config.yaml
arch: "mlp_mixer"
model: "image classifier"
dataset: "rendered scenes of toy objects such as cars, trees, mugs and chairs"
train_examples: 195000
image_size: 32
crop_scale_min: 1
horizontal_flip: false
rotation_deg: 5
color_jitter: 0.1
targets: ["count", "largest object", "its colour"]
num_classes: [4, 30, 12]
norm: "layernorm"
norm_position: "pre"
activation: "geglu"
mlp_ratio: 4
layer_scale_init: 0.1
parallel_block: false
dropout: 0.1
inner_norm: false
moe: "expert_choice"
num_experts: 8
moe_every: 2
expert_mlp_ratio: 1
experts_per_token: 1
shared_expert: true
patch_size: [2, 2]
layers: 12
width: 192
label_smoothing: 0.2
loss: "cross_entropy"
residual_init: "scaled_by_depth"
optimizer: "adamw"
lr: 0.0011
beta1: 0.9
beta2: 0.99
eps: 1e-06
grad_clip: 1.0
steps: 7500
batch_size: 256
epochs: 9.8
lr_schedule: "cosine_restarts"
final_lr_fraction: 0.05
warmup_steps: 750
weight_decay: 0.5
Rows from block 5 of a small image classifier, named by matrix and row number. Rows with one number within an expert belong to one neuron, the router's apart. Each number is 128 + 24 x the weight over its row's rms, rounded and kept within 0 to 255. All counts start at 0. Numbers have three digits each.
Before each expert's rows are labels from the 100 images, of 14848, where the router gives the expert most weight on average: "responds to" is what is common among them; "patch colour" is the nearest of a few named colours to the mean colour under the peak. Only what is clearly more common there than usual is listed. The data: rendered scenes of toy objects such as cars, trees, mugs and chairs. In brackets: how many of the 100, against the usual share in percent.
# router: router (model.blocks.5.mlp.router.weight, 8x192), inputs 64-127
# gate: expert gate (model.blocks.5.mlp.gate, 8x192x192), inputs 64-127
# up: expert up (model.blocks.5.mlp.up, 8x192x192), inputs 64-127
# down: expert down (model.blocks.5.mlp.down, 8x192x192, transposed), outputs 64-127

# expert 7
responds to: count: one (80 vs 33.3)
patch colour: white (70 vs 9.6)
router.7:126071111139141140144134129125095156119111143136153150133108069124124143121149115142065125119127132132125115098168123130148126152114148109135131125144088151121100109113105123146140185078143112
gate.0:169156138118137120144132107055101148116128137116132125143120134107141171118147160117112159114132143116134077120114172122125123137129115085110156121120141128112100095149078138143164153128115131
up.0:174155113137140127135138105074104156126116135106139118141111136109144148117159159125113154121123134115136079148121178148123146143138110108115134117123138140105101097151076138129157156131133121
down.0:117170096113132113138134159139144132149108131115105157122169088106135081110125153113116149107127139120117139130137137119128171145195115127108169096105166131186147152161091132098149075161108107
gate.1:108128140130123132137139131112157112128135154111139106172108143107109141095093173150109120159133135127130112112130125153193121135116110154080143160074136179145051141138124106154124144158178130
up.1:122122135137127126129139120122154138133142158117142117164117139100102137096095142150101127157125139126130114106130134172180118152101110146073157149082140166146073127140119108149108162165164146
down.1:110152118082145123182116129150163134143123095101081159140118111096142128097136153169120173145097126134122116126148141145144150145190158160135124077109161163141125118110172143082133137148105117
gate.2:141134120140063111136139123072125130146079144098118109134140106122144154103119138131119107149144154159136136114134114120120105173146127124122125146134108118089148151108110090135129108138100131
up.2:099103136146166130124124133142134128139163111170121159115107146126116105157135140113123164116119112105106115103122162143155125080130133119144138113131164157167100120142140179113142171144177139
down.2:104116120118132120154120170150134138104119090146082130146091092125123103131129110117126129061121132099089146113094136138092143134134151133106121092109150063132126172182095164091114164092124116
gate.3:153111162122143103140155125168149145137135134139089159154120124151137137135155129142114092068146148061082112112150134150125107115135147160117134085127088116148145149134144144162083138085143124
up.3:060127117158118158134139108080123157115132118143173080134132109115112101112111110094124142160132124191142131108104121118112124105091155101128113173145099136107099116105140086099150168152114123
down.3:130163071126132071147129105137130130131140103144129157142142143106130101142145141134069103104094157116180122153173136182137141106118124128116134125137135083135138153108097106125130149124098119
gate.4:149184141148143147153164112126104182123146139153152158112133135103110093118143099108116121141127134129158111158134144135102158098110163133091123146117122130130110093132120109135129146094135113
up.4:112107144104158091151095144126075133093113142082123111101133144168173114113143125136122108109140159135091149102094120073084157132106109119146166094147108139146114135137087151109157105150100137
down.4:103066145168152134108103113155149147136101145155077158132105101159164090105157133111119125124137131117091122099134118152107127139145150135119146123122121097140125164115135132143079136131184103
gate.5:114119100100092098116152123112110127143064112093121101133136119164120167091106167107127113141120127125127160109116085123113132134143129127127113130097138176112091158132116124136150100150120126
up.5:104156114162132150102119136138132114160183129162142164116108131150110100148133121130132208144142104141135119111128163108131104091117147066130144156125184067142121108140128117131140195125163117
down.5:115108162128115146117099114143108128154119113108118142155063108193106168155111102129193167073114114091067113115109097082110096166123165136127117096111161112144090147138078160159109130087143138
gate.6:131174147103135095135122111128171111129160112112123137114136184133135102155136122127126098129091084137151089168109141114109157060108092129151116120121104155189136119097120145137101101124127148
up.6:113084119151112124122110122131098107144099146121133109145123091132127157119112152120122142113168167116097181104135114114135102181146152108139149105165176129052131142151143120131149155150140110
down.6:145144163127114110165117129125137140136131104082181093150151124112136162142108152146127079158126132154157098143086139107135139149138124148084108157144103117136105075139097133113138151138113140
gate.7:103094130166130143100146122176110159124130170150142145105119129126140107085130107110113128106133146104120113124135094136113107120115125162092116116116116138140086118159132128125133136135135111
up.7:121137136110156085123090119122093138132151073122100147111167156148138150187160163126122103123113140118109135106102143096145137127170127088179107097154167119141130096138120155145130104110121140
down.7:113118113145155179084130114087129130121130127094169132086132117152161144135087135059126119124145129120115115085134119090103086127116091135164153147126059145134116140120131111134112170149136148
gate.8:143122119115109156103098121113149130097088138129128173151176127104090132147134109104094182112140173129111149148138148119113122153113130108127134138153075080142171147120136154125097164138083138
up.8:115108096101097154106058126121165097138068135113136158156143093082092137128110103124111152128144158130133121160152125145140128173117137129107131148136069099125167139114128139157110149133081127
down.8:121153054144125162135106165138144133131136122118133111129104109100071153065102131165105138126170141136161180139121091137129141143115089091137128132107151165146079100074124085105155109152163130
gate.9:073112101131118123120146131094116136130112117125159148106142093135118138123138144083104151113137123127130151085130112141129150111144132125159126110127142131148036142115121123155112159159105114
up.9:173137148118130124138108112157132114126153146133089106145121152118122134138126116178155117150120123125123106156116138108121093144114124132092133141126130117119212120147132145091135104104156142
down.9:174155205116106112122101108138086103117135162113153117116117178117129144122142108206181114093089128109133116171117141131095119126099125124105144118124119092118161098167072165123117133111103118
gate.10:092143145088084135144133121137130102160060142131117122153140120105128199116135123118132116145137121133128158095101070119160102171132083153087125141079158123139114163136121144118121110113155128
up.10:103149132111106102152130121147103117135129150130137128141141123140110172137130126124132178100162112114118178085094072109141108149099112144107150122079167103152052156147097140113123140106128124
down.10:117102167143109106175109138198173105112139131089079114126113114130148153107087146181143174094139123130111133176141121160134108179134137118103137087112151121109088157093119119121143114131139117
gate.11:118168133083164129155131130107163154156156122125145159113124121156112136133112122140122100167062132171136117118106126103145121121162156084106117116132114122165131093116120123107151115111105115
up.11:120127125154126148097082117089108140183164136167138091160147169125079127130119112150156144111140159125126157152105132132131124107114129134118119121134191120109147093160121139149118144130161137
down.11:120151114160134122143144147134178127155124134157141116155146105139132115099133135078093083109140137105141128083085135107110173159081129126072094120116130118109106119168064127111125153115138075
gate.12:092123101177153148112138109135089161097151115131159107125152112134130090102135098079095137111151135155126145103126128134102126121095138129135131123162146117128126136113099099108126178144104132
up.12:093176113114106142130117121112134136148124119111140093160130132107095135117104111132147105170127117148193142121089089109147161113090133104141106180103157097094108114126119114124151132100104119
down.12:145105130114187153130134127105132141105115126056148147109107119150189141128107168138158080120112098109092089119125147115145132154146136146126169106120102131107118115146130138102090114124154112
gate.13:114116125135150139099120103142119113106149147149151111106188127084135101145123139112109174096143171148141133113110133106151135105111114155069141100120151104110139169113134109129102162131122121
up.13:104101117125130129127118138141157101117101144106124135139119125118124145133097162154113101165130112201125122172163120143142110129139121104119157143171119154127081169117180107166100094183124122
down.13:146130169111127092154119136125187119152120170152121125107122121130119166063095139166101125157110118118110121150073165119122123130152159158086106114109126121125085113080181120092091094145150104
gate.14:133137117101150110139115140142135131146120094106148125124153119114167155097112115126131094166114157166180144114141078121124149154148096121117140146103100131150140129116116106118148060086108117
up.14:118129122112131082165149114126097116125078107104145130105150106111184120133158140121106121141133153113130146101167129125098133157146105152126168125126130147095123171119106093138127104140141101
down.14:157108162112105144132147097121154137148104129115135147135117162099148176147123120178143126192129102173158105142185108102145102104139101137131145153104081192105095082090131109163135119145147111
gate.15:151107141093135075154105147111162111112129116128087146112111091109151114156159172162083130137117144140102138118166162160153101153160083135168127123122127148157160137093152123158116125123162121
up.15:161115151097130079144103136096161104123114112132091141106106113106165116144145163164107131146116151135122130119153153144159089153173080154145122147099135142160164132108143139140123114119176124
down.15:120059172145136111078094127160165144146128159157094144153091116152101154101092123145174147123134112116058120131111112128126114152133148136130120098129127136101090157145148119135107093128184123
gate.16:143129117104130106118093179082124130121143156150115124167121157092091154117134121151138102120108089117099101124142157127176124135127154097092109109120147116143122138137120173133165145138149121
up.16:116111141124111136157160093176129097153104114103105148131115077149154133114134117124105138117148158117117149087121107128111114153119105165155160126094142108159136132119131099122100099074113147
down.16:137093190146096127137122127100094123139143143164126097107117145138178136145138106081127116128154116137083139116097106121126097180124120155148085160173142114102145121132166120181144172094153152
gate.17:104133111106152100098129127127106114177121094145092108153121139152137126128122117113164112102139113109100096101118126133111126108164100131122149100116169131165188148120118143143117109107154108
up.17:168116152137141115164123148065146151103126155114117142124137141095147097129154178132110116156136135140128102138166165104150126111102137105139113128177148144120108123139151124094147161129129133
down.17:104107157122103136162082156138123113094132129099147121145067142124067150104121106157155090094141148126082125135105101097158087164069171137112100156165110125114105113161121128142136138066111171
gate.18:119129151074104126142167130167146095164081151142100116165136108116132191103119088108142141148133120102141149077099075125159075174121111150081150146053152092145105124160132152120129121107144141
up.18:133149146093092122134165106150108116154111135174135128154156098106112169127133084094107174125152105116132146089109111127142100146112103146092153135069169100157088132151114139113122142102129147
down.18:131117148109103129179101139164135111116130137109102135131106110121146138117118158182139188099120119122093147151150125144165125176146132130078129095118163133114092163130118138104160119148129099
gate.19:160097121123102135111116141105148113133124160156106169173101109105097124116136118130113136081135128105074098142178155146153082109113161126112096093149109129155130128128128128149108164124170128
up.19:095129158103141081149150130139140113147128109095074155117137158187160148148158161159127106121121128083115128127114110134123137146161097167151131096101168107154144140150145128127111071125116138
down.19:141091175148140155111128113121148122117147140093156116092117113168188136134114121072148133115148122134060137087102137117103088156129122161126125139114112137133129118141148133176116135109164151

# expert 3
responds to: count: three (68 vs 32.9); pink object (57 vs 16); purple object (57 vs 16.3); light from: behind the scene (51 vs 25)
patch colour: brown (61 vs 24.2)
router.3:137187137129136111131107160116146133123126110136080147092118139133125121139152130097160134152106136156141124084121130108164162087138133152103098131103132146085170169108178143118089128128164114
gate.0:158075106117129112142130131097162150106137160097139143158152181094141124132101131081137120142113123124140111133158122093125129127096125155152101169141101136192126142105091125137102163168111129
up.0:095164131140129121119126122166108115173127066145113118107107101165134117114139128164138115106130127130114156138106115159132130114179129124099129101104152126060123103138172138124145085099151128
down.0:133154103125118091155131105102128138108104135148049128106105096140197175144149140081107084136152128154123110133120083134148138160155105134172112121118148139175160100158112129110122187130112131
gate.1:115129145078110078125117166133102087117144089108111109120128066164145116157146151114118135150142102156113139119084140108128109118128143135143090151120169100129142165101108110152093117130128131
up.1:103143139137126119147161154111110116150150102167084095113162114109139129109138159140129126118133108112090183071132129075087132125135141130140126129097129134133107116117113122131130119197131097
down.1:133104122128159111147144110140121170111141163109134168169117121142150149138149127149136110150102140143151116149142084103139095125070095103097101106146196150115132149085106105117126154122100116
gate.2:143095109122110119129126132137118130144151158147127143122116085141126162156155095121151123146148135151145136127115128172136158121121155118147166128130155135122103133118116113099122093132149172
up.2:132115124113115118128118141140119128140151151147128120121112086138132147150152105103144141159144136159143152132099111145129151119135158115149162129115160140116101129113126099098130125147149173
down.2:116157102110161156119154129112120137097149047140142073144162133154137129149116120142132130137106164129124127141155115132114125109156173170165127119105079121136122151100173078100113117119146166
gate.3:129115147088134141161111148140153096104107120144111149121132108166107131119150153164132119096123113091079146131173137173149100142138171133148136072084127150139131152116137150105071134126148113
up.3:140162161121121140140103126131157089127105099137111167117122126159095124130142145159158146099117118108124142131157147152137124118157178126146143103091144146144134135109127134128099131126144126
down.3:117120117128112124129160116117096127105100119102089082095123130127154094143136128123137144157115137143142142137138088114134151139153141135126142139102152178097105145097161114130189155150129114
gate.4:099147112116181131159160161116160128085123106106152124139132102152146116109164143135116126138100174119129124133129156132156175146132126105130124102132158101107139140118160143129110135107112110
up.4:085105104131116170094149102134132137174124100134107097120154145084122133121099147126143119112159118142174157132170110134106096108160111113105116157118098159112171132114112092118139146158106108
down.4:119159149125111140092142107142146125121087175149117147159098115144108147124149117121168156164170131175136109123101127087146099110117128131089117167075144095106156118096163118171127082120151129
gate.5:156096148148144132139171137098140140130136132160134123144142176137151155147150139148161112105155124093078107166127144149109153141126132128127125089162110126135129083168122162141124074122091141
up.5:134110160136149096143118158067134136094148103178106123103116145133114121176162155125176119128093121115101139157127162187132165103162132141135137126141123164141143176105168155128079087115134139
down.5:151071145118103139086159109083124126133130150160106117108124128119149167137114151111134139092159114154114117167104130142098121099132131108176087119134090167148123106169101146084143121141078132
gate.6:119128155152143129106157125156149123127124127116105108110087161145127127068128134150094124118152159111109131176134149177148116167094144177118117117108111165137123116147160104121090098133117146
up.6:101184136142128168096138105128119149095120096114138118140170122148129118110152108121138133109151134104101165112149136133101115107161143132170141115136116148115189114139148100079108087120121147
down.6:120104103108147131100133159135164140106147187106145136133136136131162128125124141088083113117118125149109127126159103136144138153150141148124200107129152117177094112145098126112107135119105127
gate.7:152104132059125122129108160076141138108118129099129139136145119145132168155119128080126127129120125130119090162126118115148127155117141116147088117153099139165152152119108121136094139144074167
up.7:119104119095131132114127129155153147107107151119108106121108107100119132116097122116124140129112113154128146127135087103148074169124117129111070149072088137157073140124092097149122155126096101
down.7:132115143111134122097168144125129101139113107143165149166106122140118120126150090128128171122105120097148108110115138144163095141102168157100162157156131096084144106141144114175126099087152165
gate.8:127134134125151116158148108100136155141133106119166078171137147100159120125125088108139081124174109142147137175107124163138152114123083107145108119162118131081141111155160106105166079130131154
up.8:180124113105129112151119136130147134167073175124143178141112195115146163157130168118135145104089156101133091122166114105114136140124097114119164103138119133172093109122105148139142129145100096
down.8:146126129119131125145141155130127132145129147112141126153158129117185156127149094096150103086130134153127099121126082109146162134114100135156149078147160130146144124152123140092119123118071155
gate.9:148137124120118158146194137139110137132144130140135128148122129171148118149137071121113097126129094129118112109103121169092147116151156110159133120118123090136168105143116177097166106121136142
up.9:128078121157134131130133123151172128108122148127131155122114124123126129112105131124150136131130116118133111188152112188160152163130102133130130139128082141133089139150144127145112084154135132
down.9:132146140103176127105143092128106144138104153147116112129115154136168117148124148151151111091144113129157107125132120079100128094094132094139125102134131156136095099141105128124148137115128117
gate.10:111141091107098112151155136145115145115118136110131145122123093160158142174115124099121162097149113087083177146123099132115151136139117111161116082107132126164123134154102150069141154175112115
up.10:173123167152149130117122086102150082145145129168125091143134148070135116113138121140150076119142124156131098105120128126117101110103096152112125136150125117099114109088143126164108094105155140
down.10:138166159125096106145094116141103074111089133132120074123141151116153182122170086099118099109180123127134132084121103122110153162137125146193140093122122097134152062175142157140129134150128109
gate.11:163125147122104116103135122140148090131137151141139105151134154131093146142123145130130179094165095078128125111145139129125072144128115111111076135101102126169090114140083103168091133154105097
up.11:149118133138123113128173151097077068149155099143141121138092136130088114167091136134156117107113095106139113103105158142116118095138127108151125146104118132154112116153112159166130085128174118
down.11:131138100086120124108181114098117117139109116130159146083134130143137128134101136114107093129078116165136136151194139110125106145127115133163144109131127177116124082160156118121167150144137098
gate.12:146077145135123149157117152127138131140140151133181154127161124094155106112115126108050101123117131122090139155105136171129108144148116144106130098148125110120133132157136196133128120149136126
up.12:116157098164128161091137081153072120112090113126119088105152116093136160125128110119142158080172125115145106125118157095079171136122096119148169123140112121107174100134111115146142120134111166
down.12:122143130093139137104096132099165112125087114149216126138145153124124145113111121074113126120142138124152159087177130121067132118118134159132190140115109127140102106106125137132147122174139127
gate.13:126135154090167100140155123205137065148090109115153125124142084139152129108106091110113141129135139158177098094159121115125142107111124155127147134117122098144140090127091103129158121092115111
up.13:129178128095146125122137100185142106140084100132114147146129101130118134145125103116124149127104145129157144145190109109120135086118118157110152130103148117101118113109135102129108144086130082
down.13:133157081155121124118121128145119108119132172113133124111168115125096138130146167131147081110108124114138097120153128094116164113131085103089123129160088130166144159122136148104127100169117124
gate.14:146142099167113168133132117121120136098125151136156119120149117094141139130139163168121117130132126135160088113128161095094146121154128087110168140098115114128165131106127126163148105116136093
up.14:122127107149119119087128080128114115153134077114109123147099127147107109138105115105144145135138091120118151154149120146148127110113113159146059134146116151121056135150121126106128128156138152
down.14:158120110151131127134134134100132152121139137143111165114139109139120143152158143110091115094137123101122081132102138159150171145110133117149160128179142057125105138124105161122100120107103117
gate.15:099141143144154134150175141141101133116122123151103119106115145187160134148140137129157136083129115078083124112136108143091166131128124133150163061108110153138103111152138158103149119128142113
up.15:076111138133160150169166149098097141115141110158091120112120132190109145170127112122164135105121132106100171132112117138084153126114136119148138093115113124126107125178135136068148150153118108
down.15:137104072124135134146207142105138155118110143139125141170132088122162111101104116118113120114096122141112092119143134125129160125131155135077123146140116115120148156086108135098128156123112112
gate.16:134124103154121138083098143146184090135134129091124114170110139127134125115095149113147102139143112138163132183097133156170110112111112141127109160118118145120121127109136113183138109142144173
up.16:124128125127159120141153132108105185127113099149112153130110098156164113134196115135145100137110118121115111149106144173146151139131126175125134116113178116087136163108168132092105113098136163
down.16:096105119140123099112108084127099118158116087127154093110105128094169105162131134092129129139173145142133159146131090130106119124154107138158145145110096176149101112155105063155177128113176183
gate.17:136050150153162168119165122112117175153142161140094121097122149120131117127160100153109108117172137127152112138150105082117085135071156110117092123121092113158153117131109120144134138095127153
up.17:134103113117115127144149123134109143142104141107100098134138160183137117090097187148116097130117147120083137094105113077118119146115070154152163124148131169129108116128110142105125117153135127
down.17:130171118136077120128133124115129078138129141156106133096121093089125179127158122106137091122140133152116108131140124102134184120156121103154127140137112141130128133104103138156109150135118108
gate.18:168119087092145084138131152165114134108157112109149174158156110134129155166167156120076092130110126119124106151103159122129147131118118125172179122145129118127141136121107199133098132110136170
up.18:143150100066079114111093151174115131125106134112172126152135075120118164153129126114111157106121166118135138174100141109136122165106126132145156131115123131136098102124103144148088125125103176
down.18:094126105167115124113119088116137097149129122131137096106126130135118084070089143123156130159150129144156164091097090115123116134127160158163151155115104129115113084140146106124163121143197164
gate.19:143106140138148125113159128141136084117159140144108159097088123153125142140131136156129144110140105121102154154105105147098088130127102165107118094135085135179157141168080170158109113113141121
up.19:128074116124127138125092163145124154086148138147169089164120136112100148149112098135153101122141123108187091118144135118148111119152186079153160143133112109094126113130138087171154115108098137
down.19:133123117146170107131135118144133173118145173125146145163077122131135138152165139150163117080131121066110126149162137111116075121140135079133145084116111139082102170112143104127127105088096098

# expert 5
responds to: count: one (91 vs 33.3)
patch colour: blue (33 vs 4.3)
router.5:142115142171115173117154142131141143139128148134131146143111126149118174121109108177132120114127137093126160144146100122130093167103140147109127108155099116107128126187090160116147108091127141
gate.0:141149097119148129110096099134125143079134124112162134142110123128108138153119102101079159178132138150145123163163135118118139111116111088125098148148138118102142154097126124107146137104124092
up.0:121119113140120116150142118089118135098122150146122133137114105107128089111143136120099165116122104139088145121128134118106167134106127169126118124174174102143150132122168140126047155143139115
down.0:154148144154156095127096161071154149127125141123145136121114155116136107095133151130074166097137131104113163099155161122147106120096113085128143114159130112107137128081102090138131088144109096
gate.1:133115089148122138106165099172127108130135142132140093138130101127151097074132144093146142122148097121123138131082132120117153095144113155103110121111083106103134124177121124103122136136199161
up.1:130091153150134171128137109142121109144145175096142106155112165125087115087151139106124146193130094127165108150118125123131087095122124095112132163117113109094108138136128109142146093156100144
down.1:144149113120124123097113143109114142148156137166128086149113153127152128134118145109096082111147141124141118116126124172124124102137139093120134127131132126100139102110115148103151119103115159
gate.2:113139128138124128133148117088114130130134133102111119126128128167145101132142136112165113107114099134062138130115133104088158108080144185175144110133126108113163120121177136115065150127131122
up.2:136177092157095134088074131121124134118116125111117113102128085127088127106115115095118177128131117172145127145147137099092178095117128125147131147140122109123141137102116114102112137131106096
down.2:133155103138149148144113134086126146113134138092138123120128129125133087095115135119110149100103147138120156116136132090105143119058112145149124114161160124082148122067127086120133162144105124
gate.3:126175123134131123110130104104123128129139100128117103096107099144148089125126160078143171104144097162094126114120132118077174068155110127130113103130133124106141086137157116109100144174160126
up.3:142142121143176144130130155155134149140153160129175133160111124105114131120144104145102063142136149176157096131149141121160144143078167082101127148145085124140126149113084100150181123124135123
down.3:106166161134160093167145128158130147147174137153114142176133153164127102116134122164128096105117145099106117111111111165128108147118156127116112140126093106114122126116127165141167057074136123
gate.4:114150159139171132120089143172114145160123129168097093158136139165107096067141151093092115153143137128152119089146132114142132082114165128166142148195144125148115119133139142107152111123119143
up.4:150145120103135118150069126141161138134112123090131131113106104148142127094094080149096191150147145145158107134099109124134137144100109189132144143081123153161086132077127072118120128063088139
down.4:107153147134136122141130124129129141146105143124120145169107060115101139100123119178122150170109136117125123084099127138165117185077132134106152163092135117137095163097159116122137172094113156
gate.5:161206124146086193110183098172122110126122139140150092130107090094128120149135112101129082106140072178119114134094165131122138088138133111109127086132120134136136081120140127135109150136137148
up.5:146088181108092105135158144101135114134077117129128188128143125139149128098140115135154107166104156151180172193151099148129104134146103141074091152101103168155107171144114135109121072134128124
down.5:124061175127126130119134123109150147144150101115139146128091078122148137141142128196121127133076129145090136119119137143137101120147106135079127134106141166152125142094123148130148104089109124
gate.6:112149127108153079154136148126114170084108150119120131106115136140149122140188139142115120126111172103113094132109131133116176122124144121119150117148199116107158109146146124128130126123149141
up.6:085132110130131112135166141137122166114148130079113135085165140161094119132166102127160156175138144124138120147103151127136157105153170119135124155119201087095143123103148114122113120099096123
down.6:153133133148082151117071113136111075118138131175121120159106159107101138125091126140121141126135141121175146196168143135117110075090117117128143129165126156141135148103102161116102155190143138
gate.7:145138131147129095117145166123109127113173101159154133115154123104105120137149132145133074172145095118167134118134102140140146078104153080099087156122103168075117142141119075143166121141111083
up.7:167097122129073170093114110210106127125140163168127158130098139098126122130131111126159102125150133143105110125127148141153120128094179157085153126155149115123149148108145093153118169122114145
down.7:137178106141136120122113166159139131182134114125114165178120186160143089142126131119143085152095147102128128159161120130151133132143137163107134123129130087096116140164146105120180092146138110
gate.8:126148118101159131168174119076085166113138130124131143122108141167145140175135165144119139078155145099066152103148147121091140102135119077146139102172151127077152135136106151104138133109133083
up.8:121113156076140147129152134102126112151138148136135148112128146160095143145134132138059112119106130125116145120158150119125070121092190068106129134136144131143125121122133110112105134137094145
down.8:132109169094128097145102116123093128123128112161141099138154156127134146100129104139120107105142142078113150112102131131094151179150113132116111117114069135177120135112168138126111127147145131
gate.9:138147091133164125138162090130111145137097086083124119110117107122140093126154154156112147167130182097164129106115125134098140153149077163128141168137132125101151130134125107149127100114142110
up.9:169159133114146099126125112097163133122127111129141129107178132112123111127138117145146152173127164124196129141129110134129100145099135129111120143108109137138136137128148089133129110079135136
down.9:127084126120107132085158098102123111142128143124136129124184109126158126121159125133130137139166124128131123106100103097106160132132140133122099142090142152146104135153149136131106181138113156
gate.10:126176143102113118144124128136116134111072128142106144098110104147170139132112153145141151126097150147172144120144112118113102129166070159125103140097149159167155109072123116113131136126122152
up.10:152125133117132119148149123068123142076113161129127163073130147113121130141136106174135138163099117147188134148138092096130099124122128095103113139082122159160103143127115108111125147150106128
down.10:135132145124106143126142127102165102093134139168161146085145159106168120119106137154140115098130132136154124122097101062104156105110091144086146149099135158114079135165093131125169157137092117
gate.11:114177116165141134148122106131129148133116066130112122123162127110133078142131118140120150163155132126175130115136143127101129101143135130151152177142153112112155142110146167149116118117170121
up.11:171136146164123174131182103090135139114145111140160107098147111135105104156170109140140142143138140110141120112175139146068090104140164121146154159147087137106155105104134129148134081108138152
down.11:114130127130101136119134117148103138130138157166154132124118089133131095147128095093104116104139136097130118140114131149080151122127135090183150128154121104110096095150118123126108123132131122
gate.12:126174161143129123131125118095105151157110122147108099119118125108138090154168131118119144119130125141134121106127154097128147093123154115156091115200144128100144099121157116124134159109130103
up.12:113088128089148108160141131128121128125126083091107160134165126118158125070131119159140140171135152167137147125102122112115085159088083171109124148084123122148117137120111103118126113126114097
down.12:138112151133113146154117103092127137129134084103137169152080063140137215153118121197102123164117126146141137111119159107114095123109125131134095140081144130149140129107115115118152185105093166
gate.13:119129157095146106191162115094122129106064137085107123064154106117173130145144145139104164169095123162157133114100111121140153142163069141108105136104109132141144097147118116108146088135104131
up.13:155154158123132101143180146048125130110134170109121123109119144112148116117137124177125077150113125157147090173102123140094137125145146080095096132129128125138152080186110128088159142140098137
down.13:142153195136094143096122139137143085119123160151102173124112126123167144142111128183111142099114138101131096090135123144084089122129135134140172097106139138141116140155083142145144093137088121
gate.14:159112129147151140164085111098134132105107081152132115093187100130158102129145138127152154110105132166138082132134134103095155086150108188127133114163129149118134100086175110113107165121121158
up.14:144121102099113148085186091108118093144106098098134147142125136105115145113125119132122158077136123112116169135165115120128108142133115140123106106114138117124148124145126157151121132172154131
down.14:137122117137141140087120146093143135135163098074142115149139140128161086125173116099145109107130125163146104094129154103136160117103135152141093145154154126139122103119142065108090152120115131
gate.15:140131080132133140143107123175143125125101097069157102136156104096140123080101129126100124194109166148162141134130135114114167148151101123148152172119146119105140141095123115141157103126124108
up.15:093111121113147075120130088139070156131135089117095124137080130142162129147143135109112122137141152133141115086096114101109127151096089170140119142134200105103103118135136128131158174103113116
down.15:139175115138130137131118139143155147168130158148127147161134096134139117116105126124107108136110117139162101150145123148153140127069131168140155132150114066110156143118120107119163125114095155
gate.16:119144137105117113153142123110132126086058110109137140068144110117167134127125141143101149135080122153148124125137113117131137168128068159115090147079141158141106124123104093116124108127111131
up.16:159178176112122119142164153092139117094096142120147141101140104096164142147136127153130117136122138163160111169125122132131145113152105108100111117109137166139099108128124126108148082149106128
down.16:124142185145103155092101131182151089153144163166104141111090176150118129132101126156102130123116120142126088118130123150086128113154149130113140119097156134138106164164101130134130126165080113
gate.17:123166104159101087098122102094092141146128112155101124094114119137130090130132144109135158112150094140120133128109134128124171095146127133120099132151167130098099131133126122130126158145171134
up.17:121118123134117156148140165109172121129108119115116130109162122143163110118130128108181161088130101106086163148134123150139149121153100166149135098119104126166154123105167125114069120131106143
down.17:111094109136117169113152101081124128106109132099137127103146104121107159133118107118163149115144122138137163152121163091142125138121098107112130110118152146164129131141143130127085205161109126
gate.18:145116081137089099159093114127163156117135099100153164092169116125127098129181116150123101149106152144169092144157156133144143083132180117157116167117149124130116146099122148123124115085112103
up.18:129129087153133097136158099140102181088119114132104133118115148111141121144181153168132133104120147056128123116151121131117123133117109110154121128104154105133113121114117139127114128114153101
down.18:139132113118080151103134142149127108120091158149120141117098138105127125147100121122095145119120120138168119110142124104154149112095105131150117113113127112144157117094093139110151142161103128
gate.19:148150131134130114165108125078117157117144129110110126162141157167135114161149084137156096124126151145150090145147164110106151093104157104143133128147130122077143112145162135099146138108133076
up.19:138135157120124113179111113118115137119150114119114103151140166154118152164139090108170110115126144112152091135167163093099128093124150100166143103143153140075129097164160147125149159107145105
down.19:104140119100074121086122136153111069118095154155126110119136111117149124135127147078076130165114135149147120146160112139133194129142097132158143149137165156143155174109121142138110112157102132